python train.py --image_size=64 --label_smoothing=0.05 --residual_init="none" --precondition_frequency=10 --adamw_weight_decay_other_params=0.05
Rows from block 3, named by matrix and row number. Rows with one number belong to one channel. Each number is 128 + 24 x the weight over its row's rms, rounded and kept within 0 to 255. All counts start at 0. Numbers have three digits each. After the name is the row's rms in percent of the matrix's.
# convs0: first 3x3 conv (model.mid.0.convs.0.weight, 128x128x3x3), inputs 0-21, a 3x3 kernel for each
# convs1: second 3x3 conv (model.mid.0.convs.1.weight, 128x128x3x3, transposed), outputs 0-21, a 3x3 kernel for each
convs0.21 099:135121160114101147090140116098127112137198107131146150147142126080097134114149128106101125123163108114104123165123112119095158105143117165145112125125102137130145119146115135117131155123116142156115115077077148151080126142081127109113152123087140130121145109103139169104137125136148069135120100122145090117108163087147097110155109133148095096121093144078135174156130154116089134148096083126109146149171132142162139119102104166124107113111114118147122165144097110139178103159141129136149105143160096100151188080123138148103113152151137091183151129148089156132138103147101100160124107123148154142
convs1.21 102:171105097119160132140124100110121100134096102155139141134154156098121146136126082114169144100103135085140182165186138144120136125169128119154127119127181137131096127112129122118133082109131110098140156143128129115177102093135120132147143115105153111110101152075109134160129151151139171108125124071146151142148127126137169130140129100133162145177113133148123105087126115106108133117145126171151148159109132147139150088091121097122141143143133155107119158146140143095144131140157157106137139119102114156127170110128166124123131092147129128132106130120129086141120099115132106071173154136106128124
convs0.22 100:082150178097129176132124142114139099109108106100113120149158115132167071158145106146102149104136101149119110113101149101150127113172117149094102125148109144158135111150129121158128112092102147149162090158116083123129126142139095131141122124126130130076127190135155135100131138136119101124136114138128140097135164105129125099082145118089138133104122089132098153146123166151161165106138134159134166145130154108140143129111121162111071116159111107114151121157116172147113157143132121080130142087096111131126124140117146150142099181176115113116096161126130135165111096123133104113158142129169142093
convs1.22 106:128138134147102126118148107145159161119125129183124150111112059122121136151122112079124085179117137132110102123093144108114151147178132126149127106140151135129094104090145127158140109133141172138107144123116120119123176154113116087106131100098119091152145098122091103157101165132143132141149094126106112133151092127136139134104162188163089113101150147113138135130187153113125129141110115091098111127083105106183122116113161106134158156105082156112166135138133158154107113100148164128127156132149181116142143126131148083145128089130131153112141146145146114142160095126104112151155128086104124112
convs0.23 099:095138089141121124112159110119124143122129132106119146094172103119119125160178180066105165117109119134117139048103119167145093149092100123150100132068091123106132143119134148120123144150093140108116136107080169132141137115145156144149104117113080140150107113134151126097127144161123124139084113112114129154126144125128101124137135140140147125133124153114090140119183177132127123117169124127081109094124107077092157152111118131127123116074130135126132126097123151104120113119160158120072088106110174139121168118104129144126133146112126157131105122122104128104129111111119101137149100128166149134
convs1.23 099:140077105096128110140100122141103102092104093125127140148110097114109143122080149120146140164150162159125114146133088112133143108162103042121133147183130141107100137123124105147133132133129107108145130119147143095138149124093113140110074122140108118150146124106150132145132141133075137131140074151127144150125147126110102155087150146181169120146111124118132103138111154080132107149109113164140081133093108154145088110135161146160140113165119130077105142149139142136136114144139136181105146111152142098106135171167098151173145105168106122150177133111076128195135107104154135121130148110133109151
convs0.24 094:139144114174105142099136123121097143149079108103160161151194107126137135111081108151163150111135113142157138104123130110110091107120132087141138135110122105105143129112126117122116151152123154138121137147123132122135144109091116138128147151124107117104114126162135157102145124170104114156089121117094069138117142124108126131080151157127127155129143094084115115126082166142145117111096097142098094110126152147166107112126116097156117120102119109124101138117117154155146105085066106100106144115137100112126116116127089116114113167128122123128110125158110152133120153125156129192138085100118108150
convs1.24 087:126172128130126090127129134134129141157125128107157118135126158115092154131099102127165115155158091124172144152163161130156131107092120096109161120104103096155138132121110103129102132160167121159127133133082124100174143121138131137163111124126110134134119160160107131115125142147125133128150152117121148127123103143131169173174134177108102142115157110135133141161147132116123152157157133145154137112182086096109157148114121162112122163067121140103085131158171135145147158178161177115079091111137120139139130108140107146126122149122149105171135115141142130121136122148140125154126118139073126162
convs0.25 107:118148117106163134118164159172139154140134161139183170143102089115152129142129127144145125155153101129103100121155154110102147156195146127144126157110110110115092157141129147149105117100124149170107127102093135105128175138148128090112165119121136139099142127142143145114104119149135132120166120136101112091122133113107147145159112106123179149130107121159125131147130106119098149121111150125075113131129080105157102144126120108074133126123172121126142113145125100112095103133133129169144138141115140122104107126145113138140103129149146111172119154136138135102168140133130117153112145133109128165
convs1.25 112:144124111119106120122122141124118125089126097107151109095138128098123119069138126092112128158095146133122136118143108125084098120181121137155103097133140119118143134128123120118141117113114107186139211131142101118158117093165139117152124099137151147125144087118062081107113126134096124160100147113085112133141143118123140146151137102101116144136088135119158111171158110114204100150172133162148118149188102162160118143124155147118138117133137085088162131138155150128105173133133151152146127106148134135132176141137142107086109145128137140115132133112163144123096106126086064111110189076076098133
convs0.26 095:117136109123115135135097143100162121153106106136126162123163099137117150098100168119122124135095126138117149135130123141120164141189104124123082113173121136100145140151163107139099140126124142149143140112111153158111135143153126138102094127113150148164134103138165087150188115118156162099132105083127115123122127086160093095117104128126128132161131154081109101139098112146170144128075127121129114183171105127158113143091127114103123138149157105119122132144135167083111155095106147134130163131133153172136146130117097102149124075127134131127126144158119116131142134176111130081130135109146128117
convs1.26 094:089149138117151110122103128084124094129119109117109117118107184138130120149105145105203084124125090130095106137116142124103132112112147084139144117089145133113135093127124119180160131077131113118123139117116107165118102111097142134156142186161120147072187152137183151126172149164117142091106156104160128126102129129143161115160105103113142116130160137115123114129119149124143095143119121136141131156163128112104131107143129124126086142098136107095146181086131142148151119118100153064131153115092125135116151123115106173152095158096116095093113124166146127165082077114153104141118139149120111142
convs0.27 098:105135132117124105129105097121110126134116093113145098140129127113157102114130154132152128112092111112127121159113110156179159145130147193144127168121121126170115116135101116105129110109104097148113107142152128072109125098123166106144112110132121097149175144125133112116125079178151092139106122154161111143123127138139122169116123113139082093146127142100131110161147169176115117133112148106087143139110128111159161127104106122126129133137139165096138137137138105127150185151167101136126121095104175160155142186086141138147140115120108089128123167122174137128122137151113167149172129103144157142
convs1.27 101:125155108121139140145130102114102153156101096148140102138149150157130123132141140166136107142110162117136135098088077141129081090144114098159087123143173129114136123120149115140153184112119132086172142157142094122142123140107132152101138149093166109123148103131119127166101092101084115105088156129126109106135137116143094148136118143124127127100147155130150139112148152157119146141099141118132118098146164140132135135115146094137100124145095110180123102132104112120135140109128097135133118098117122109182099159172131124115120118118113065130130109156123130115116115128127136116115118057121132150
convs0.28 095:137124142135144119144122177126116116128133110145124146114121162081141157143119130138124137169122129125159141147162102140095116139172121130107146151116140143163158139140138100145136133124116121162113113194135183126125124121144112110139130112172077140117097158114094094131111118129128154149133122133131140136082166136191119149159140105121086150088064159122128128136097118095108127095136135121116096138165130119133144111075102192132121153119157121122140124160138124138156089109139143126122123128145108123089140139130100114109145086134124129120127067156154152110139130138133173123177110119133161100
convs1.28 092:087102113105113116132153111121139154185136119178146048088122157087163103124128188158078139122153110109121166102131119141150140159131105133155072101124179107182111131155142138116139114121096116129144124144119120118138107162112135158147152137130164183115171136172162151142118073138117097140135114153132178069157112140145102104165170124097132143157110099122157160117148096150124148100102116103136184124117119124140093099122136132132138112110092147185128129111110128109079117123159124125122109140126132111126140140121095115103165154131133148096147155192156101140073179139137103149142087111114116145
convs0.29 091:095108148119153121115129122133174094083146079140111111122080142136100084134152128131125130136102111111144127113111125127130147127125147118185138115147122155105132140155115146160093165124149121148134141123065171113159105119127146143115146155111162060126146148170126162091156114150105137144120098130100124139120151121076115126104095135145155151093138099118139154131150136134093144137098109087119137115102150087124100163094094131135126123146150145140149085107125129119144159110120137116127162116196125116164117135142136113101123121139135107142101131125118114149130115154105129161105151113112090125
convs1.29 084:105130100136140103132144154130151119134140134178147119140122165125107159180151119147092105100171076115125129123122148142131105148183117125140116164136127127124116119120120125129142098100111150161119132128149123132103173115121129114130125136148127097197169110111114183108111159097117148131144128148163105152138107081116162103102130156153114120149096127139136158117131151150122111131124118110139149160111099120141138133152107146109149102133146132115128138100147135098111141124150174113079116114110108133121130144082132143096129101107108152127145171092112089156090138158141162113168109168108101137
convs0.30 100:127143122121122130111129142123140186096107156149142160110104092135124124143172097135084134115094125175110098066155128185162121136082100132130146109142173128130143111170114117115118132116209156078105148094097127133145124125122128121066125142115116129111137135099147090131130140138098122133120091142137089139175119113097139117168094159090094125148133117152089140077165163113114165137097158066118134125124102149081165115158178114094082137090133135160131090128121136136111138128117140156129109159120129111144152121126118146136119126099119167157130131102101191162120158133104107150106113101138129132
convs1.30 098:100175125103111124084145132121107114103091127147121108102116140105152123127137099114149107133122145123144089125130176118172083125114170142120184112068123122127130116152100152162172092098154172122136131113106126112150121132119125109096145102156091155092107122103146108123109150129101142128120142115157152141122076117117111113101141164127160142146187131113198101089086127132123172150119086147106135158172156148135110127129182115107125164117119110130076106140124130118125138147111127101154099124062119154106124087125132113139120119167097089155125123152139063125116146142118140142130106128176134101
convs0.31 090:095088126160139137092137131146096136148095117144119096123133175105087125067129147154130146135161130098139149140166122102113112159113131100124134111127122086104129138137124128151141174133158145124120150163157145150092155124121130118155167167150134122143081146123131116097094186100110098140152134138143165137097117105146102145155120141144143134125122132116150187140144133132152152153136132108135164166154114127125133130132095129101153104123127120122142142137132135108144131112149136132146135122150124086121124143125120117091141143124146126141173149106120130111133108107106118110108110123116129146
convs1.31 077:120162127136132149126161091138092111087168126123099089093148131153129140113150130105111147118122163121120137145152147163134133109142133116077134141098127120108102133159087135150084107124132112089117085092116134142106091132147115147130140122102172130174156148176148102109121117129174146144137128144136118131105130151148106146153147149145097128107164132148107082090117108141108160088120136082110172124170161110144124166120095135114117118110113065129123143108146133128125107132073161130097109134130126158137143121109154087132133154139110141138145127141134091135125125107128105129125071138110161177
convs0.32 101:178095163148149175138126149162182125113096150128128149170127134103105140135101155138148108143123108140123130093142125176104166170123122142117131141119168130129130128161128141102155125128183093094174151136157111143128120174095154175186126137123222060125116116147102120131158152102146124127140124148120166126150118110186099146140152153080141183122144106117142079099144126128155134160120105141165098135131129059162136118110139133097158103125102114126124133107126154119145157138123109111129095117101098119113110160117174105146144123112167132111117139213158147164104088164116111108123092150123104134
convs1.32 106:146118121073114087140123087122083168129149155124155149125139144133124107154124129119148105181165112145141150090135166150069168143139153113115115123130148104117101128135132082139139137151108123112112120123142093129106088154120097109115128124139090139138134127151111141176130131133152131131149127115119159066168174136131120087133159121068130134098109138150115151156146152142125129168141127120095074108126130143140118106104149156113154152103144114141158157069149131141162178077127149131119117132098139155143141136142093110128118104132112167087126140148095099096087122108120115110126116137133123117
convs0.33 100:115117122112102158087079098123159090134097127117161136083100112129117103114098100148120080112119125160092122145093099054163132108123129105123130150127132099109116098115151121094144100105113159127160112149112138107113106125120128117139103135096204139158095148149210109173119119100133121098120111087092099114147144131146090115135146123156147107147132160137135124168116122112158134129172125140133109135139177160124173114133116079120084112125103130149145129136120136103150098149121115117122075130140118146122067145103123155121163131134073101125150138115140090110107198117091138141127150087128127158
convs1.33 097:111135079136143171138116144192108065124106086136132103150141131156126143140142100113138096111142137122152104111153129141149118140121140140132140103123090115147116119155125148119082157147137135136146121185147075170094164116095142111108163109120136170106081111139118088098135143123153141124099169157156120074095120122153113138141123146162115105132091078146141148171121154112122148101130108136122109119097154152137100100110147109131099153164106123115126145150129129115108152125135122087184128130138137123151123082109119106165086150125157138144147135141175102161147121175109147107156111110124147136
convs0.34 089:143127121121098083180137093128139129155163061112132120127137121086127156121127073118131122114127164143111110144144134166104151116107116127105144130106121097103104143142120157078123163103125164145146151085168094055197109149113134124115151140106155153145118160135125129140174111129123160152129147115093145167090142128150118118076143112129133114121156131168113123138142091129110124106111075130155108155111163152135102087107165140163091128133122164122116145149102137159151115098133128115131190102126187112140113088132096133118132115105070141140134151109109144158151125135143140127145097108142160101
convs1.34 083:170172101117127101141148125131107118152132141128129110104100152104103129139088136106107124111146139126099152146089125103126086104126116126139136128141163119127149172133130123127157134122149109134136129165088164111153152200144140138187110149147188118169167163127147140118060102158144107179158128097116098121145091132115160126100182137119111127143094127166142145139119136122168094073094146117161135086144129116135128111154136147110134107129107131128150145171111085169127107106102133102110143079082121143160137146153138136139104138146157115139161061191133079119124115134158118094155122114152133120
convs0.35 096:142173111151129139125166149102067117100125105139148161115084137110129133124153152101192127149108115098144106122170096093130152121102106110116167144137162108108113110128118139144148144134141127110130157158072129106084140107127106103102127114138112151115100168194156124136111102142129095147125137151122147134128150134157181144109125121111130124138128099116110126136117096150110129167110106133119158119178101168141130121140130112129117132085112126156148132127131119131099128174096149135108120112178124088130129145127121173120090137114178148074133115126173125114144107094095121092128133112099104151
convs1.35 094:087112148124144173124138131134135142131153115105139114109129155176108105166170143165124112120121144180142127131124129125093080126120158143139094119138136157082112166119125159112091113121173126111157098080101158158161160154150129095125131159159133107143093150118155120110115141131162138147143149144101107105120097113117129145096127162158104113104157176104060142125080134124079179118109184120125149114146107138147133137158142120120147106153145107158132135144132138127104091136110129105118139088101098090065076129127154129112127117154114113116074150146131161105174111129051074148101121125115133138
convs0.36 110:123142110107103117169109122129176146153175136171163137114091149168122127104123117140127141096127080123152123134089159083166123113150119114107112163152118154099097107130118157124157097137112142090185125141102172156018124117107128142110115088100141118179152156098115115137098165132148132114125118143116155085106143101113174134093168150111102107175150119146094188139108137124128105131108126119110092128115112179094114112164164145144105121122096133124133130123106159156170141146127108102131131138110105122130118147111136122108113140113130127126135116129121122131150114163107139112073141124106094171
convs1.36 118:097123115166135125164102154113126125121117108143136086131102206134151153101137147067166096157126168106139137162106113121080112128196154158164125109126036156141164150088134152166099119110114123114073143120125112123082129122123128099159136110116095126107108117089093103086140137140143126112124188141127139102150152117130139137153125147114106125130129169115104146121142117131198118110138155144176112128169130140148079140088126139137151143123120111121151128115127126135119136113126102083138134111135145133127169147132141135149137171141096135134137137122130159160100134142105143118126109146171160144
convs0.37 096:183128146124142123096104123116165135148133127176093143161104134097127113127157139140139109171138113140132111100106132151139117091131142132109132129139102152102111150147129128130172134100109066080104172102100080145181156114126096153130125122110171148139151115104154159112137111098119142119120166113136159081083092119112116172139096150142120115138148105166104158128171157139113168109133121191111196100122115129134114151127121166135118122151148108114141118145121105124174126127125144145122137178113103148184121098125155130110077120141086126113096116117106141160141150163123090130091118118137124152
convs1.37 085:124100135135173129100113151110132105152117116124119143155149122067094149132116113130084121146091119100136126143099113161160142088106087151144116205136093146156112145147113159121131152122131122156150127150109156125159172099144166139130163117139108153115142132070130121082171143073114136078149108130121098137114197121101153121164128146138121124118145156122098141100109132122156123145116168099137070122127121121132119115121111190141108126123169151103121116128152178129121153119162151136167147153140130131154133088102141101137175090176074146101124110148156149111133107146125131154124162125141159109
convs0.38 092:178108136117141140140132145111054127114132139108119129148115139174153118137168120132119144109099119091087126153087150154156098146139152146140140132137113146125101069133121103113107134147159109105120096135137154094149118101094065137111111151163134136135183107115162104096142161075112120097140160144154116127079113123163172172114121121128110119111096115149136113144123153116132152110098126120133163133111131121111148113167136121100136122175103119153119146125117144122154141125150131103152092139122119114110128109177157119159157107153100154179128094123118132132114132162131131084133082066108109130
convs1.38 088:156132105138132137139078086135173163145131133116080108152127117134119145133151136154095117115129141128135100094107148132100125135145138139109157118166139054126093150121130144148103099106174112139103142107132120119133097121125095118109117135157115121132160082162110122146112111106146133123125151130121147133089114090115147095134191104094134123120159146075158085111082113139118137134112154118122111100111115155112114158104163084108116103129140096128131130132131160120118154107123168117135085154156168152143124141156121112099135165116106142164143159124171118123093118149127152125158173174080147140
convs0.39 100:114105132130171132138124148115131128121123092114114103116157099107140129142055143142138147090142162133145162119140101156128157160112156118123161128108138144130134126127112122117172132185146107103144123145128087126152163158124116120101087118123102129104164072113126100104123146114122089136124128131118118133139106127097118140130174135134103127128124139131102132181138077149113146135126138120129126116145125126145120160145170099115134130151121109105131161133193107166100144129173112150156165081108121109154156149158147115165134199129102155086093127110130084096160141126156131111115134104139148125
convs1.39 098:127114123143109144129092187158144114106099130084137099152181103079139126116148103095132110156158146150137094121104090134163128106137109068143132119127177132134132080134148089165101113134089127127128138129141128152120115126112132150104112174149124161113143156096141145097126101166109082119149109109153122110135124138128114135137134144161123105137080101143151106118128139118112124094167127150132164085156133152139111133115135127123161059141116166154115121067136168128122097137105099130143108108146134163127113116120129128143149096110110165102149154146152137179107125129114138134155143137100128157
convs0.40 097:098122100155087146136155136170135154151099141133117127137167145153093143105116185118088139113115114152138104106134102132094114115161147110127136150147130161160110168118100113126149138125136139170167107145172081125153141147169107141127110113097088107144095153080182130145130123126111091142133158127184134145106128124127089104140082110118088140147100113092138145130148139146104131108137172115141103116152143150100146101155155157135098120120128138128145139132116110126100108116128129144132119122131105129146112117125064121121147116186123148083128114139108131151117115076127186099125136147132152085
convs1.40 097:172151128095143167110168114097127162118125101104104117124112158097120120109114106105186100130113100142159127121123145129157133153104135120108126098079165126156081082128112113095104135129131103104147119140129172084163139114130134092149156071111103136121128070096110131137124121104141177090136117105127133102105145162147136116129056154129174147128151133114156101118097149139148122133160147078138117122142119106133132096158149132150127159126142139096088137145116114125117097165094186123119132135112124088120132156138198110104126133106169130155153130108097134141118115144145133148119112164087186158
convs0.41 109:150076118147125134087142103108095115090173123180121105133110104120115122124082099110136114123124102120127162150079136181112112107130133130123136154145102165139142155149176103138140114124144085162085127118113119136146190108129095079133114156099143139106078138119086089194105117140119106164108122160153087145145118112116119110087180087113164177103094113096095142098130163109100085106163151097151106117076108093159121140134108133092147101122130154148088151097140168110068132074148098116117122090121146156144145113112132095184131105122182096138149113132124110126102139122138124157142105113150100131
convs1.41 115:124160149108164158136162151159123112127161132108162154168099170196133177137127144143081098116151100111106116131126122089102113186121140116101147110140138135106099157105120110136141131136160068144131139143128151126113124132157145099119140077105128131136164161170156137108132146109138123146107128107135130166118169115159160159169109109168142122066092148129077157160090143154164140135146125162159118135102132124155136143135125102139128128133086145135137128128152105112153133152116139125138115141126179133166167177130118178126116156158109135143131113119087121085090139135145112102141136137164121168
convs0.42 091:123121099101129088118149143116082148141101150114088140167167150177156151135154122147109114142158154123143091137130099150125181149142105150122138109150095114108090126137086151112150119132116102081152118151131113127120122110161125110092128104151102195132170097119108145146138120111149118147090118106166132180134173163124133155107150132138103120120143118126109146136106128158148165142089145116122091155109105096146170104127171152135170135146147149126116112122120151141116080157141137123087187115130117101128120099133122079122085137127105121080097146135107147126140120140069156162144133124124105126
convs1.42 083:133114104132105101128114137157102115142144150140120153114113150079134098104151111124125094116098133123176159094131123105143072169135081130138174126112154159148165141120129126105138139156157162117135105107140138175137089115100127117117106171174075101123139140095131144117173148132116125132137163127116109114081073084121142124139143120166171100099143106143138160121130125094133112106136099132142123119148124076127084113143151112121144109125124137112123119100142154105097144150127111117121165142155185153138100136129141134143130104134199178106087138141121133095137116116093104137137120165130140117
convs0.43 100:145143113122128066166126146119151104120088110110102133138132132119145131103116098074142082130126123117179135152145114117155140155109154093136181136123146137081140125125113123124108151137120166192085148097094142119112132122126122110157145137172132096102176136135129095098120125110108087132141143122122096122097141153082126122090114087137110127157165130123110136102116102126157152098114138152137130142138151127162126124149109137150125126098097118153130162096098145127157115159133100078091182138141140152176114125090150101066103147156113091100135117134111110169164145150100119140110152114094124157
convs1.43 105:128108147114108134136101077090128158136122105135142138126161081113098169124131117148133145154135091095141140141112131141116112086084127145128157140079073159172146162107175112116124133145158137140116108145101158143096102134202110178099095142117120118099118169114131138159147157105098171114108133134141108135118171111137109103123105082114136164113096156101136124151124177150137149131116142108109098143116151151116105136125129160076115167133126147130092140108130145152172154093111116109097133124115159055097126143108111095118147098114133148108130104143140118116127091138098184151189157153139119156
convs0.44 096:135103140136134124125144154111110161174139129135109106118142142166134134123118136130124146126152113128139132116168190146125184129138149123130114116166139134147139129120129152125130075128123098168133126102172123114095131153098108080119134161111127119107114092141111192149147173120149144118106128144120144130179138108129123098112111155105130112123091069136114091151120132111145129135116125161114129162151145109134116093136125177094134116148129125129087096190150155148142154128189148086159129143114144164155140109102116109102138114110136131114121162126171115134112110132149132142138117120106145138
convs1.44 091:113124132129094083112082145109177143122133102140128157119144151125096071153124122172141115106134074119130149138136137107084121116141123109146095149118149101120154099160126092114124105153109120174122187105189121129097141122161145126130123099112111114148144148152130155139141069138126117107134145136105129121137119113174123121149137115172127132092140164099136115102160134133096105114133129114144120078113123147118152158114115147122133148126144125145139142106183150069131060138125192142098136123155109136165157109094133134117108148129169168182119145123117113179124131101163111126144117140102122115
convs0.45 093:127149176119152121152128149132111121155141110124126136113153107143099155189122083140124167137151137153138123168155162113160109140130163159094160137112154085145124113111124099139119156133113135117124099133143139093101139151139127134102147138152156189150101166106059123114145104132154087089159136088187116135143153102114137101105128101144115144113120109095177160123119144083176115122152168109186103122149140140099170143080100132092154116113160156111109156130168156088095087130151154102149124145163130165108127157126136125128127159140166106156120106155086128134124121148139096152142138139104084127
convs1.45 088:147172107097081166172103136123105100113113128139131119111164131149130129190180117109141086108183107121132144110133121131119149110107152156138154118100158107158096154080100121162089103162121139087136153124134132140106128134127135160123111156149142098171106160150080104134134129105125175125108145112126119168150125113128132098156107147114156131103106167137152117156144095141099096134102083096155118141098110112136155141123101118125113108082115181132093140152118112155110144151143178178133133116090116114123089118147113109130152095088157091120136112126158113109110136159106159139169122128155114116
convs0.46 097:149120134149133133161138127100091093086144138109159160134171103143105116105148162178132107133111099149118143134093133131134126098126131140151159131092129122108110127115176105138141100147186112136124103132120139160127088089117131122111145151141121094117125089098124108171130153141153148107128132133126159104135144156120144147093120144180109158139098139164157104141154156106158111143135147117114154104079120138145105126130130145160138119153111124146173140154142124082159112144132131136134115134117141170101109154092109125116120114103120128088156098147103113103168140129162157138125106095142101108
convs1.46 096:139099101147098156094103130132133099147132144155124138109128122102127108179055094133146115122172091152085104156115089127124139141104132136122116105091118088117104121149107123119155130156156099100151151094096126151152113139155118176137159123080131146095123148132099153131106127152126111125153135105122116123113139160092122077111110145173152128100171101151148112114092151126133170153126139139132126159131077090109100152142134118106155109140127129086122146156094116134114120104105124116132106146112105134108114115142160117153135096091111138135138125125120096085144131126146143149119115157089175129
convs0.47 119:149156143121101100148147097108153165146068125169110123097074139131132143177149129140147124135140113135157112140083140141150117101107155121128086156086156127120141121161136117136154145142099126156125141096141161149157128116139123137135138119108113092141145161130033128158121109138136126121137133134049145145104130138119164171135120135115102133145100127139164153137163145115120162132162129109155087120108108150143117095135137106160128127123175118115152144109106126110058120134137110148117117131119114147141116145153133167133088111080121108104111127105108133151121120133160075128129146168104128127
convs1.47 124:099100110106155143154117173109136103132131135141106138118131090183141132089163139113143174102143149137144131170118086097134162103146109123127133156131105088183127156155127103127126117148150130128114134171114162129141168107127131109123134167120111133151125126127101162128135139111113140094117102131119109158092129127181109151186135115151191130104137116134162105143133156153142100143167145089143108137120120161092067115129162123141163146150129127108125097130112134159148115139129158144082102093141116141129133109075121103150159160134159093115125122121116082131141106148125133120118120138165181134
convs0.48 093:126125159133127147156126123127137143175136128166141143121167132102159121102134158148137132170162119126114137136116129128131123119122131127150115147114127104104123091113146100171147153122122154193114119116144161164091121122146143084137119121122052159132157114161127168154160121115108135093086143140107148130091103105136123133128106156125141107132187133138107155132086115082110108148092067143166149095126158154104157134104175112148124124109136164122105151126126109152098112134141102104138138153145112120148152101122145140085144051101151213105111123133119104098124115097150100134116093121141102111
convs1.48 085:133136112113177116094150122127131127119133111146121092110105125134127145118156109162134087147137124142125156146101139118105142123154115118066136153111098138118114165125128093145182105131124131113107091158107105116113110110136101140106125136136152138112099083129159058135151103132140164139159123082114138104113134122128124101104116100137087144093139073119121125165135168103121092138137137094117114152139141125103174099124144128169144135138122114081131163151127130142128129147109108140143094145124133159109153149137200146143148155119125094131160156150130139118095091120134111133141125153099140098
convs0.49 095:150164127154114158125125142090083083124146098152105086136143137134118133171124075103110132154115127140126141101148135134137105167156109144141128090151120141095162109139154132167129164124143054139130153051132156105152122131145116145144108162107097174120142125104181152153142081148133149112119135133143106155133106129133134107136112138153131112115140135131101128108129114100144143161167150144177119132084157146123189086161119131164104126142151147141092131150122092135135090133087130120141097095136126128148156132144141183099094152178170133130132137137134135118152109143138088149123103151134141161
convs1.49 092:103158085094133121142158140122121122136134095154145144150125104118140101142126123138119124099120148130134130127137095080133114121139128078144124135148124126062155084133148134101119113148114068142118169153129135107129109108147132156126111119143162117121097126112123109137118098117162126121085122143105133131141095153125152131104108132121154077160088100143154129128115107158127132141146063074072116130151130151108113137135135129119083161141095144110107114128117120106126114103101106156101147141158100120115082122139150175108128128100134116116126082104135118132090130124132097126127141086141100083
convs0.50 108:139122119122133102097109132142125124144161172202201125085133082099124087103108162115113153128089171119117139098102098110106127133113134148123126117107123104122122141120145102105142117106133124147159119107114115109147154144124146090134129123146109169122111181191141144125111129136128157181136120170124155149126147138122088079169107114096097126129163141076161131125151128128129141079128104116120143126166137093115112101166114143096125135098119121128120108108106139131121088124165152158103134139146122114137154138130148146134116097137126162157128131119135127117167124131121148147084135100112124152
convs1.50 111:140146097136131080129142101109153103110168108124147127074141100109172115111131198130141155135133152115122106140143112138134162136090120124128127121163149137103159127155154149130129134117079074105119096115149113106160163140126110133112146115156143155106141131094152107138113151116118132128154153141134131136121119134121138123117141129137119142108125135106146103096116101140147124122136139132168139131203097116118101145080114133180151173110143165135140116153121119155100082166124125092129157202112122167100087170125109118145111189111102102097112109133119120136124143114156139146111155208109122152
convs0.51 107:150114129142171132104128137103177130129162172061146133152155113086131137118115121130134146158144087087135134157126102131129124123140115127114131064157120118131134125123149118147122085090140171102110131096130168139108137122133110125134132141094143129135108097142114086155106136157144125130141117111176124101152096143096186131162144120121140094100122118131126159086074125203098124143131107149082068113125150140115133160084136201092142123129105116154099094142108128135086116141164113069125143110141094133177109113116122098124129129145185135128139141106155115113125181118153110083130142089156103122
convs1.51 111:147117120128123101122134164113116131129094074104129134138131131107124180129114141140150113130168184115119119121145120081104164176117093162120124124134138143112127123125123118107106168125141116129128086146116128152161119133137122177130141160161170141122105143168171149111129140134124125081114147100131134102133141149092103123122105102122186124116158175084146108143116108075127125121133066106115134104147102101134124098101127122135110065145139082124152152110103116100113143099130135107125147159111159118130109106153117106084091094087128084145120108127130150108116140156167132160178156183119139168
convs0.52 111:151145132105099119126103136121137109097109139071094064132133156112134101152185188139160169109131145092086127098112124180155136109142147117121118145092125106153095145115118095099131118114130130127111161074122099150164133100153164150145118148118125115152120177128114150066129132116145135099150115134117139096154189114138146128154106128115143116114128151115114108124125126125110118123099138089136151075133189140148121126115139147133137131156109115152139130127116138158118133146120148139130154138137099179096146082103152103147113132141089134123153138173132145123107079064118155123161136144170120177
convs1.52 116:096164163109134150148081048171133135111102089135084125121111105140134104140125140147139126129083110164106124118144123118114166128156106115093147155164132157165062115150145138179128083136126109101173100132128141124119131146123130133130127170131154144139176096097127130142113138120158133106123106164119141114144104119118122115091134116165159123160129133157149125121113115115129131098153135123109143120170097113151153120112151100146127135152097070111111146151152060145096155106118135139131161128093107177130102104087130076153115104106133145126151099127122157120141153136129152155108090108105099102
convs0.53 096:126157059168068116134167118122127102117143138158103140093106161127108118113162163098124118124145137154142138141095114163114149155110110116119113112151111133128097112108089127110133101116135120130124147121129113173154175028096144118170109128145104105119150088073133176133132143127101123125147117113150137125133112110139126130142113120144138112124123136098143167145156103116107126111147101122119161127100125111152173108102169107114113141135099129137143148101145126146125112102103126120138135154108134133134160080132125164155154136137111119137131148101131105114151116154158113122106145124134103089
convs1.53 094:126059129114176123085153163125154113142128126106122115091158147130140132126131137087084141138107131139087111126153119157147119112177142103112132146134092153155159154135125149130137161088114155109154099127156140048115145112093117121130125121096166135115158111121110149116143136108108129130159148116133106108120161128133124083108091162178123146136156082128167142101062140095144121127151137106129084126133131153155086156169175120095134108152142106125127122166122083143134142142169146111126134137130107078155118114130134191135142174119099131160115156123131154111125117099121111096130138116180118046
convs0.54 091:142126173151137145105099114105132126137100098120092092117138136168130211140107103122146142106144111127139121094139137136064117128117100134111155102141138130111109129113111128090122148154141172157110110121116174116162113150143150119133105151128103136134146136114153132111145167120137122148133129122150179119169155128185139131152150149162136115117155122113134161118148132137072115159122148166126131127187136151087113171120138124110132130144107126101103131126135154104136161163090155113143122119109166112146110119102115161108110120125155164174126141135130117120118101112170119118152141149129159160
convs1.54 089:123155168137174124102127148144107148144155096137142141133135117148135120123147137136139124140096134085114119153111151113145118121135197086127100148079127117112168131112113113163152178123137143152111167164092148137072150108118156122148122105167099108171131136173112144110129160126132103066145107158128113154114138117142091142140162122086125147113135067114157125119120185109159089122088106115180101095079118141127129111145089158122117126126128105125119140143128177111127106123133110155119135122118135106120140115126127146123119129157099116135135131133147122147100106137097113161077132166071090093
convs0.55 109:136123103100138118117133084115126176178148157144077138146098131099097155126162101119110108104166154076122126128131133106129114108139169123086131132165135157120131130117146121104119140117097158089124082148155103131097121105139148106094137162147127155145111086145140181128159154108106151118118141100125131119150098143109123098107110135118121074098154140128145086120125112114113108188117151105173083101127132116116175134126134126105158113138154118119101133126127119081132136162116147107137160147095085153101165136117107153111139136120081119135126156136154125103122140124119174128117112143152096131
convs1.55 105:118092149099100153168135131101108097105126127137124120131115131110131101092146082133117147150148117145161163117088137163149147140117132147141121123140131167125158128124128126147104151088126159155164060129144139109076108148088127140117107146114116124167143131133146117163192094065123136136148142155126148118140195114105104099114110127090119087145141165148147105146081171113149086120135123163123119157148144134150112093141132134098151149141102156155159110100130144092092168139104153144113160134158153199213125146106139112146092124156109135115146119101149186147104131135129182075139152133107104127